Weights of a small image classifier.
Training: soap at rate 0.0012, batches of 64.
Data: trained on gratings and oriented noise at many angles and scales, 395000 training examples.
Rows from block 7, named by matrix and row number. Each number is 500 + 40 x the weight over its row's rms, rounded and kept within 0 to 999. All counts start at 0. Numbers have three digits each. After the name is the row's rms in percent of the matrix's.
# proj: window attention output (model.blocks.7.attn.proj.weight, 128x128), inputs 0-63
proj.0 098:520493533436465531492412472534543453461442502491477480570507439525497482543552529523516440462538483533421509488491561446574520389502440490578497428441498494490521511486514454467550479442475526
proj.1 092:466411485519485483558559501473500521567449532525598404515509465469453561458548435454501501536462540430527411518549455509442541502554518443595562503523466530522477546549513488477444505569536459
proj.2 113:547568541509507481441571450404469473495433468398476519516538429516487547501463526405507481506500561517480502461432449502435441446533501531503554485536495549481459471465464555489545524547545482
proj.3 096:427482587467466431443469480506540442401507481513537536456527499527507518584478561521492526546504485471491528474533497524485481506526481437522461471461494587581507488447539526593511532455551532
proj.4 095:384509505454543416490479551499437537491519509503431475449473520515454438536470612469504553434536539472535534485478551492505476454495530573414487501479560496511437472514470487570529477494465517
proj.5 109:533568474464578567438489480480464508486431545515516556445578463519558521493452468520489526467450531474432496530516509542479502475533597559505499436489522387440527565455447523458467516481564467
proj.6 110:578456465546538550471528473455554479440468442548492491544420486508523482645465623442512554480513468489495569458450542551566511554556524494491510433509478448552558501488470527446515479552516480
proj.7 085:465480465541521425576555465498447528470523497516503478456470546540491436514521584574489439490439507480509490529500476440533511499490499489490501443500563493492441515561539460547489406495391526
proj.8 098:519488460485496475418467492447481510474425499525477540443569497490588483421434566555481466512520456496418474464507499480515526521534475468452576513464500534558466446597463458540485527505515506
proj.9 081:562478435451592547467506559509509412488494471475569462593547505529499567473515480437543503518490535493514572530538490526468492414531552548525520536505559452414485503485461469522521489498450514
proj.10 087:457539525494533455489524547498531563499461400462473563537502469496498509505479564467413458525567499568506455475521521488536499499550493541540532457515544450476541511605527542437485509552504443
proj.11 108:506476595574532579530540472524477409417511527403577456584490538445542510490543509546475567488512506471498552525552498504525548485585561546517506530523438450446515548494508453475575516580593509
proj.12 100:511507483500567487485515508405552519496518502474448449487441545457493506451521557440461526508575469515487564477540456609521458451506510502477571478489569434483513498467499538531564519506472511
proj.13 098:507614447427485534504529562521501547550528535600528526471509503488512501461512468476487501522555463489453547437496511510545524561537502443464534447514537520491424449510540535501477556509541502
proj.14 100:515418589493523507561520514506538449553513467478593513509501503470529490544534499528546501463545525515547512549550504487529469562499574497451426511498436505563463506474475433440466514489473588
proj.15 096:475501494518515491479482503504520485504474489409518481451586471453492412481490521550511474448497510542568442511556523479542497490517535491505528575467473458544469499513389455484494475471492527
proj.16 107:524518482527512430509477555544487517496542605458483463445493570460480522494495555419502464482523498517486490484439458551565479497461453486459581489544543437553518523544483537550571436454451476
proj.17 102:487522480521435518545527475406490543481508463524487580491527592486490521434563511464479512507518570500534492518513553433503509517526537480453503498455450560566444441453544577547430463492501465
proj.18 094:460493517412490477488514534497480485488475488475495460498494413495541523480459472518553516505460481522553513537427454527460482437477551457557495453535525483458497494510549525502509485532519451
proj.19 096:423499479476539424485523541525523555495504490504530496440522459560503434473505520515511570507463458464503410517523457493491562510443457498466512486499586569440493502445450496592496501421460519
proj.20 098:496557501486537550521568475504431530536488549534538476437589538430560472421510508498465512482449581534437502490454478501516557450501504463512469526446485444440511501459542512475467501557554492
proj.21 100:455485446578514562548465439532537457472518578510462509556497512543536593464440520506455471524445478537487587543418509528456502486542526474473501434490528423485582480545568540459493556513482528
proj.22 112:624510474507509486535522484514532499481484490490590593514490443481515474522583498525552503527558553491539475517506475479501555498604512523494480523526423531427535604553512460442549499495507463
proj.23 103:515511540562507557503549480488541494469464509424465453530504476466478467479494502497485565468534513524432522470506438527560488458527504483455489562529495537590496515423407473488442525489515523
proj.24 106:577484506434549471509523479499448502489515404497469494551414456552500556502510481473544475516488478457578462520527422507473487556508463526512565500548444474462480514475522517501516531563432475
proj.25 101:492460526446519509520439504463486515490492462479540541446409491586540516482519529506482468466524469481473541482485499449516617467510529537525543494448466482472471557464482470510553448487404537
proj.26 112:537505511487462465544490562487532505470463477588505522532548492493473477485442537494543487595485524526494582463522455463478446481441538531481525431509535611523502485520503504522425495514525458
proj.27 112:567588539509432509501477493462496544486491491540451478481476546506555494501486484476641508547469498489425485542500537490510537525494527488487425463472454522505445506467549519468538522486503490
proj.28 114:433482547513432518408468504449489522468496452523484470460375582531538451447489544410515526461505517514496504480466482418428460493467484490431488492445558508535548479521447481559549505520543533
proj.29 099:482489561510560501483509503529497452616457483493531548508426458495554540512471540518517428495468540447501496561514509403472493455545540452557478438410556528538449508414550408496530521486431502
proj.30 111:530439465599513513490477463455490521528495557495604532492455482541458428528507451549449481422521525555534538487513436444532485491459485413451454546477496454448432484572480525448507539523440562
proj.31 108:477454526587444522525558506402517498450457403500550515542518507460426552460507500504467477544556447536493505538545490460469465399538467543492542552496446483571449469486462536467502520528597477
proj.32 098:438435464546560519571513462472480521480548489476420510437380569482502558524522530479515568513535508483509563464517488516448527443474519476497513525583438456457558554454487495476560462465419505
proj.33 087:571567423531466491454529539462440486440541475511557512446537530465611514443539504473460511513516508400456442488478530574488528486516475565490429506498532491482489554496533494505393424486480489
proj.34 096:497469529526569559479520561486470530498455490513503534457576483471448529527537505535433521455546498463593483494512500553467541469498480509440488545551492429499508523443468513580574544557450537
proj.35 094:479507462511570507390544513582498525437507546475430453454572518491463506500439412484481502571503498576555522435495525549433456535431480505465530513493483570552575486462522522555494513475451431
proj.36 105:490514465442509489511484508497506444498487462583530506502475492514562495530526467553539535482476508462579542486524550458471439540452479565560446445474434498503488549446536510534568563436489512
proj.37 100:495540510427527560476528482467502456493475435449485467605447516463544482546457554550471530501548512425465564479531495547533489449525523472541515491468560502522478502520488518387503461513547491
proj.38 102:520535506461479537466581471438538520450522428508478524516543566472437472509476528405538403513482500564402456537499469517523487533488477465509539516482491545509543443534520484534446494496547464
proj.39 098:455563564445455470514496474523506467472552513517535490532440492462532478464504493578490522482504520575520450469475508550519494500429506450512499529533441544515441535468542512518496539449537476
proj.40 103:491531534456516545429483472541539400540448455474491505545508484396543464496445561510442491543446563503477536499521472435393502561476486520471514515508554466513532530473509506477471459571502499
proj.41 091:425553451480485477518487479479491431456489504529480512530522450547558491478556543531500464511413510535505525465405521430474521533429509543573532409469533569506520533553538490445484546556464472
proj.42 099:537491515428541468431563448550529469484487523508484589442498493522428532540499463472532474547470518440541518454493471542531401457482535502457440486535540528497535531400524495497505484528491387
proj.43 097:492495507598504534544490503500486549494495516542450443479416465549427488461456489526549546482441554447519574477459451527476530483410531498548407493486502519464554473482541525535501537476457499
proj.44 098:554542433437465531522494547512549468481580549515503513437608497469479477488488419473469467469502540513497495517481501505557502546485460475492451550497549495539557520509454484450452413464570467
proj.45 092:521458509556479466529479512574543513512514588474545492493516527481463447471477481560502540520478509437436443481524480556500443515488512464527473520519496514512455493479466529511430508535544466
proj.46 100:487472506529512540543497496498509548440497553483448515516457561428467488574466519467549508490458507461475544493517477471522422489469513490514472554533518560571458566530469505467504482504508457
proj.47 110:539533497485501440576447473534501478498586492516546534574519414510573491468528483578405465521512488545461509561551509506507513554447458512573569519483538466459456440488471579461505470525533486
proj.48 097:537456472463529457582501481492458577558499528509449484551474495407503464461511484489491517565566576518442513502482521536575484505530548505516478400530511486469442582534451476466508551577538526
proj.49 086:492424421544511578500540497498522498508529524482466536562506479565452425527534523415468594505542494500437525519478503415604505439499488533432494539548546533547474435516446562581483483573509553
proj.50 101:522551454494492493462492549420448507569461538525475504484378510487529631430501585454502560449475470455483467483507461508488487414508490503471509529473524507481447470508513547525542493488551481
proj.51 108:486540411466528508481479520523492541557540520480519534554529524486472500435465500490454537508497532504472469462453527519541521502458445518527451527485592457435430450461477485532458498472537515
proj.52 101:524565506434513534496501447474410507476625562495516464529512540482509459586538475420573533472505553498515534489409490503489478563484472500528533484518523461476557496508573513492507462466496426
proj.53 103:523492511527472499553511434535519514552413531479554439546501476497525527543604456476515564509577553606517497509501504483465577471520539481503538503473404477469472524463497545470573477504510482
proj.54 099:573505587498491437481464512482454515537478491477499511549512464509544546526479465497530471534510496556560470506472505414437577549520537491509510499420445459523508481556528513461542493489593542
proj.55 099:535473493546512549478450503435505466496513512500466461479446484476529535513533480489555482462477405531528504490499426522586477555555552521480457474464472501467477550512512463481527439536551518
proj.56 087:477463522517510513495488431479490502429457499537498430414421558474420532521447485497583518489466509442554488520520447483439493555509514462487411488470519488481531535550490515498469526379534503
proj.57 084:487466434531449475505419530575494423486484455459529456454501495474453460452473474478513464515465540515460485512545429524466486538468538465484495513595504489596504487524512468505547511495493421
proj.58 097:559522493501471472523496528469536505409499428442420483549526525530467534456468564476482525550532437496450560456506453492475514485527510428516589509533510446567484468551488543550478480505459514
proj.59 098:557502510467502464415511512526509543521488503530531551475566452572451451431479542559488552466483487504540513508450530411520499552515515478469483500477558465599460473464533529532506454485497463
proj.60 100:495471498521494484411498481534519427481515493448537497542527468495482537482509523553540477526493456521510598527493449458452529506476535476510472476522447545584479524516501535535570572498529460
proj.61 107:494458536558521506479389451559422493525503507488545523566521525495566452570553491513468497587505510504466488541511540500494535505550448459478576427475506477552505538610511540492455436520519490
proj.62 114:524497582432457539453506450475434509534513458548534565507396485519528514516578455482552495482462493508469455409491509483515494527512539542461454531520444509546497544424556457569542501486485449
proj.63 086:472466493512496507486459463351486513471442428494497510433488519524459498489474538460457435548517520493482429488509526468522545501520521504594485555475504438441472526489484463485475545496500563
proj.64 102:494522480499440528512550497461511521411474510446434482508556480487412532559507481537499484512537542516435501559471523567498486530463543558526525522575450424537562560486552487430462505527486505
proj.65 099:471514588452445519433542498538524491514538522471515531466535452537453442488541470478515499477504529476491428500557408611557563519455491525483398528476448514462452535510454437524519466420504498
proj.66 093:509488535482520421533482481443513504464505532529554492464535489441375447473486472415503503497610475479565480512467454463512454553487538505522524520495653453502503468498464493476509526517473552
proj.110 100:494427477594433437523486517487598517501518550484499484484540493486495482507549507538485504541536480498478468521571461569476474416535477501498498488503550472509457522505389483516498445513457480
proj.111 102:505550545497499524574476519547437531592561519486515513539547522519510544501496410535461487517486537548536432519523496461475520541559524490565499572479519500502451535532443510386476507527515487
proj.112 097:499575486443496524450522534531516455456512447567537524571517532481450423501510532431473518508489601519431478435420572495509452429452426523559576495506505442534521507538510542475512508501537532
proj.113 099:544512518472524527390501454501498457498528492501485498449561454480502550411546486470457488509520407485523471471433499520519455511513514503428496564457548563546514511503554444515494516482476554
proj.114 095:497481505512498476493562547456505533467520517481462511462546564457454514542521541473488530514596489465439461491494490505464465461472527510441535477531548573465467474516469461533529436502464467
proj.115 104:523472493501526443490527440459568550459492489494453493449475487484495413458517449459553503511509533520518564464426453467511508512509547493431419508549441527421464549482562462545490530527488527
proj.116 097:529443437488490530527412478559491525456481525513524422534516550505482469432441479520491537530510514524575443545553487449483459528535480497483488502524503480459486519577505530548444548518451563
proj.117 083:479551499517488584452455478474477509482537535494479502507473495473546514507606510500591493572416461530497528501478539519515467494542478548455523487483501448536504485407467517574490503475458505
proj.118 093:566522542453527565546541441451552442526539562473577584528463473461440564524468501414490478435558462484432550491534536526517499514482521511602498487490489425454528508495503458433516560463545554
proj.119 095:465471510514505430465499547589464498462525502474545480495498499548449469554463535517535442556486481475532543418532458473495490517376455477505461546501500484412496567481525415519487526471385486
proj.120 107:472538483448508474524490521523491532527479485548445489565616440474489522581460557493436506529553563557495484546503529479531480518516471453517520506636516456551561520520505591471520536554505514
proj.121 107:464478506542498528580512550496460517542460481471539492427444481493513548485486432565504545466508536459516521478544545440509535523485521483542472540504455491483423555386524462503538505515517473
proj.122 095:517427412456499475461484495471531513463443540540534477542523509507449543515579532500448449531494523517489489487601525475545487519475468478564544469500553484484540477586491447476593517465472506
proj.123 105:512504511498536569418553459529434504481495415486489578475460504535469511541447442474537440583441442542594511435460517437480459485459496554558515508500503484540527505503469515532496447474542494
proj.124 099:424493491520564518525536458481518480496506426566492575494465521503460559526483519522533476568504542473488489467532557481486468539465453471529532474464433545522556561491509506458490472471405505
proj.125 114:514504558449495436535381453494498473561514525556526458522500435526475482532592487543562430507463496517433459424507531459453498547417435468538553520479503551500402530536528482473476451464453516
proj.126 094:501484463483568563550502510534471498551483556501476541485479528444463516528559533499529469518536515470482533467502516597473508504476491572530468459551482459394488542478509485391524496478387542
proj.127 093:431537481586584542532552449448473472526448430464460538515504480586491604470473591462471490481567539482486531479454543491497546449513515555512498531461472536460436505475452513507504512528484577